config = dict(
    model='multi-label image tagger',
    norm='batchnorm',
    depths=[4, 9, 4],
    learning_rate=0.009,
    max_grad_norm=3.0,
)
Rows from block 11, named by matrix and row number. Each number is 128 + 32 x the weight over its row's rms, rounded and kept within 0 to 255. All counts start at 0. Numbers have three digits each. After the name is the row's rms in percent of the matrix's.
# convs1: 3x3 conv (model.blocks.11.convs.1.weight, 128x128x3x3), inputs 121-127, a 3x3 kernel for each
convs1.5 096:109106163104066123135072143095135181118086085146102111136099140207126105167160111101119118116114093138163115110099167118126067111114110110067128093104094098106089102095146113147121130132127
convs1.6 090:131096095160135168123128161086098113144102149142140105117184125197145155142172152146087116124176124083123135063089114124105092167054113176134133183174164139116172123122144126133143150093118
convs1.7 101:181158097135088077134153142181149092150080155137146197172117150142126136094068125116097118081113103137148138108075186091109117095131176072132113149155118123149076102117110113123124125180158
convs1.8 107:124117138135128119139110090089193066073173143127149129123166112090136146083122108130138155104135099145133069095152110094135068101070099156166144151122103135135123080110111133175185132160123
convs1.9 096:150118105184140145162147124199135161096115113163129148133150172149139091139117109141122138087053122133102170137109097081067068136130145140145133125119131090087096149159173178137149148090093
convs1.10 098:163119158197148145128139142138134101118213102149146179077090139165132143139108144114174083125103124131125095221132125167131131089099200138163107092168125141155088098076138085163073145063067
convs1.11 093:091163152123142116156132134112086083114115172137090116128143174130144193135155172116121138166165135136216186068112154063106149108122142138124158148179143133140170065136145145098128176143127
convs1.12 103:105079063086136095109110105126088062181086113165210151118084083129093092086102138120173149131138123137048125127158100192109080072067141157155140127106163151077171097146184144072130190196153
convs1.13 095:145193153129116097139168122104124082093084203100094161071092174127146164135154197136123120147118159146175178120061084098078096103029098120086123122140123172168152122114120094146133188169168
convs1.14 104:154143134103138115144124132130115106152107157159160174063108123082128167126093115153122133133145122117112133118108166146090076174063061132129119153140126076129163129132144137152166153166103
convs1.15 092:104133142058101161080142116105188048118206108113127098150149217115112102119122155145110068114136128096168130150104145155147109114111126190158108181165110143172161145141092092192113111123149
convs1.16 101:172115124131147153135141094170178123132085137130193185149138149113107118108068066139178146139101101128113070050140122155125152203138091182171151133085107148105111157097160124094113119174160
convs1.17 098:151162112101070128103138149104132095215133095098139130142080068117163128115119135150129115126130121109121118086140100042112059058122128155129099115111083140116170150158120158145157101128142
convs1.18 108:116106176124139138075148142119086120100094082154111139208160120141160114105117092126139114130169099110141148112129102185103142098054156126184189140190189134180167085070114134069121175165184
convs1.19 105:180124154142095159139117165080107147148112151166105128077116107072185086106129114102131119118169145106124142181133108169071082104028114086128139115157160088116149137113108185131113172170132
convs1.20 112:111112112128153110132149109118090129118105128152255191125135144143138140128146169126116161096119135120119120147146105168105111117081114123150115130139129112143116119120088149075134156255185
convs1.21 097:093108097094120100076153126136144124117118103076095109155103155136133185150114157139133159135139122114110141097101118113133189174110126165182134130119142154180151096117078119092113103083128
convs1.22 094:208157157165107130135104111106158136104138115108137137092133149063121085104164072130108097137093137094144127095084114103112037098118081149109148134131145111153084153188126135181162069118113
convs1.23 097:107109125115151094164129148092100115148116110157174117107144162119102154132089158100133128107105103106149109022139066157142070072086098132122152122137163110113119110092131142158113134178128
convs1.24 110:130085123093102109092175127092170132156139092151145116174139112165098097104109099108144084122125114116101128037054133106155089089103110121148181148101146170093100075134191148100132155129126
convs1.25 106:065091150127119124181164123098177123184123125160090085144137075121088070077096054091172105142119040149179076208111091147084129086112135101128127185139077143135149098163103182061102109100107
convs1.26 107:118173114110089122179184139125122064131158029142095107156061065081126110136135150131116128087111129158177090169133184067082143051107097183166121160139109141125113063170110107147116104142130
convs1.27 103:103084075185131089130096102117136203114106212102130139158134165108132119146148152153136118140162142118109141130109149103095123157146085116104125142138121112136119095150177087169105106154165
convs1.28 090:136055101157131152146137158176087110124109126163164098080099117143117125107151135107111158157109147149185151068116116194169156173172211188110159156108129178139174144148116102125140114126111
convs1.29 110:141167138194095119124139107074134124127112139114069153145122201094057164124155118087118139107104130149160136092114171135094143112106182165150196143135182121148148119131122097132102136099128
convs1.30 107:105086166134130149109118060152163117110146171095126127160122146148106115181137170138143114162147137117174135084090075140136135115158176135144129169159136130143090131126085158111148163094099
convs1.31 100:196141124159142097094115124116149189125068180116145196098163124097127153134173205116141108086124155112112151098074039126181137134180158151094107094126118129135152156167120122122099141165177
convs1.32 094:106108081164132088135176140192158147146167183102133125135107018123071102144057091126142231117132207202196179127129098175135098109116154126122154144156139169105104159130099109120106167138082
convs1.33 102:099146167102138176144141178131099095110126124145179101154157145127165139133165076174128129147150125105122158096122166105149085094134183174148107132141179130139180130118133151120222158172186
convs1.34 100:125119134105123108089125130144107087112141094114135190146122147153164167132148108178171152118137094141119120139132244183091127131152083147122111130129155182161140141150128080126097136133158
convs1.35 117:077136136111139129119086134137142165117125126096083126069115166174137153132064120090114127120110133124114136072110070120156138088137050085124118121140137127126132131136108114149084125102161
convs1.36 100:181153132116127158145129140104156161181061137211121152171145128160174143124162138201130117138144175128116197127105105092126122091113081156154138178122193148131154092113135119145109105126145
convs1.37 101:152095088105102172126131164109150173133130183167187132103122122150110125112127116088126098149168124122094127136153095082110105086105064094147097154118121116126107062122141132143156184162199
convs1.38 100:116134229114126135144135160157120103127117197084053089126112124085109164098130145142131127128089172143129162114107167069115121167124076095158090148158140101169133124116084088177184146161130
convs1.39 099:128151182123118188097117129136124159122108044096130152138157158141152123135112125160112126133131124167151123147167170088140135156127108125141133131149191149122126105121153132111097135169156
convs1.40 106:116121136147144143138166162086113124140188164084123143100136131110154168105118154123193144124145139117066087101133094136135092028018058174191154121154168114103149165173148152135152115126078
convs1.41 099:158138143132075135118110141161128093116153162076148209150160151133117132065079129079117093157133084142102104146174172127079098085045053164160098156140117143147099141137125108139118130126118
convs1.42 100:163128171090106140091124156114108173154082170139181164143101105129119108096130084159127111167135121128092108191138156136140105123066074147139125118133119087168115168143118143101142138119125
convs1.43 097:046104124103116197100191158133085132160102155106171193133129097159154126227073107132176157118085129156100128174171094119125114193104093124145153146173140125145085173070110107134151186127183
convs1.44 099:136118102112137099164096089080138096150133057147151101041100129120136116093136114112137111139159117111095111174192249157096103211149115119077096131140142133130094159134013118105087093140122
convs1.45 092:130166133115149108110174141121121182108169181067095164076128118084168109060131128132132117147141184161163146103091093091138147128133190122123130174112145129150108163112145134106099107136143
convs1.46 106:193214196131150142087077049109142111108123196147172200145135119136133130147166135105111140099138148102146135175127087153114112191196155145146144147146129129153119116128051131148100119122166
convs1.47 096:164094088104124070124152106066153081172101096115098135137140130165142185107109188156146162152157171145100110089139121100177112093072082137155150155149138130123131086167085144132081124085060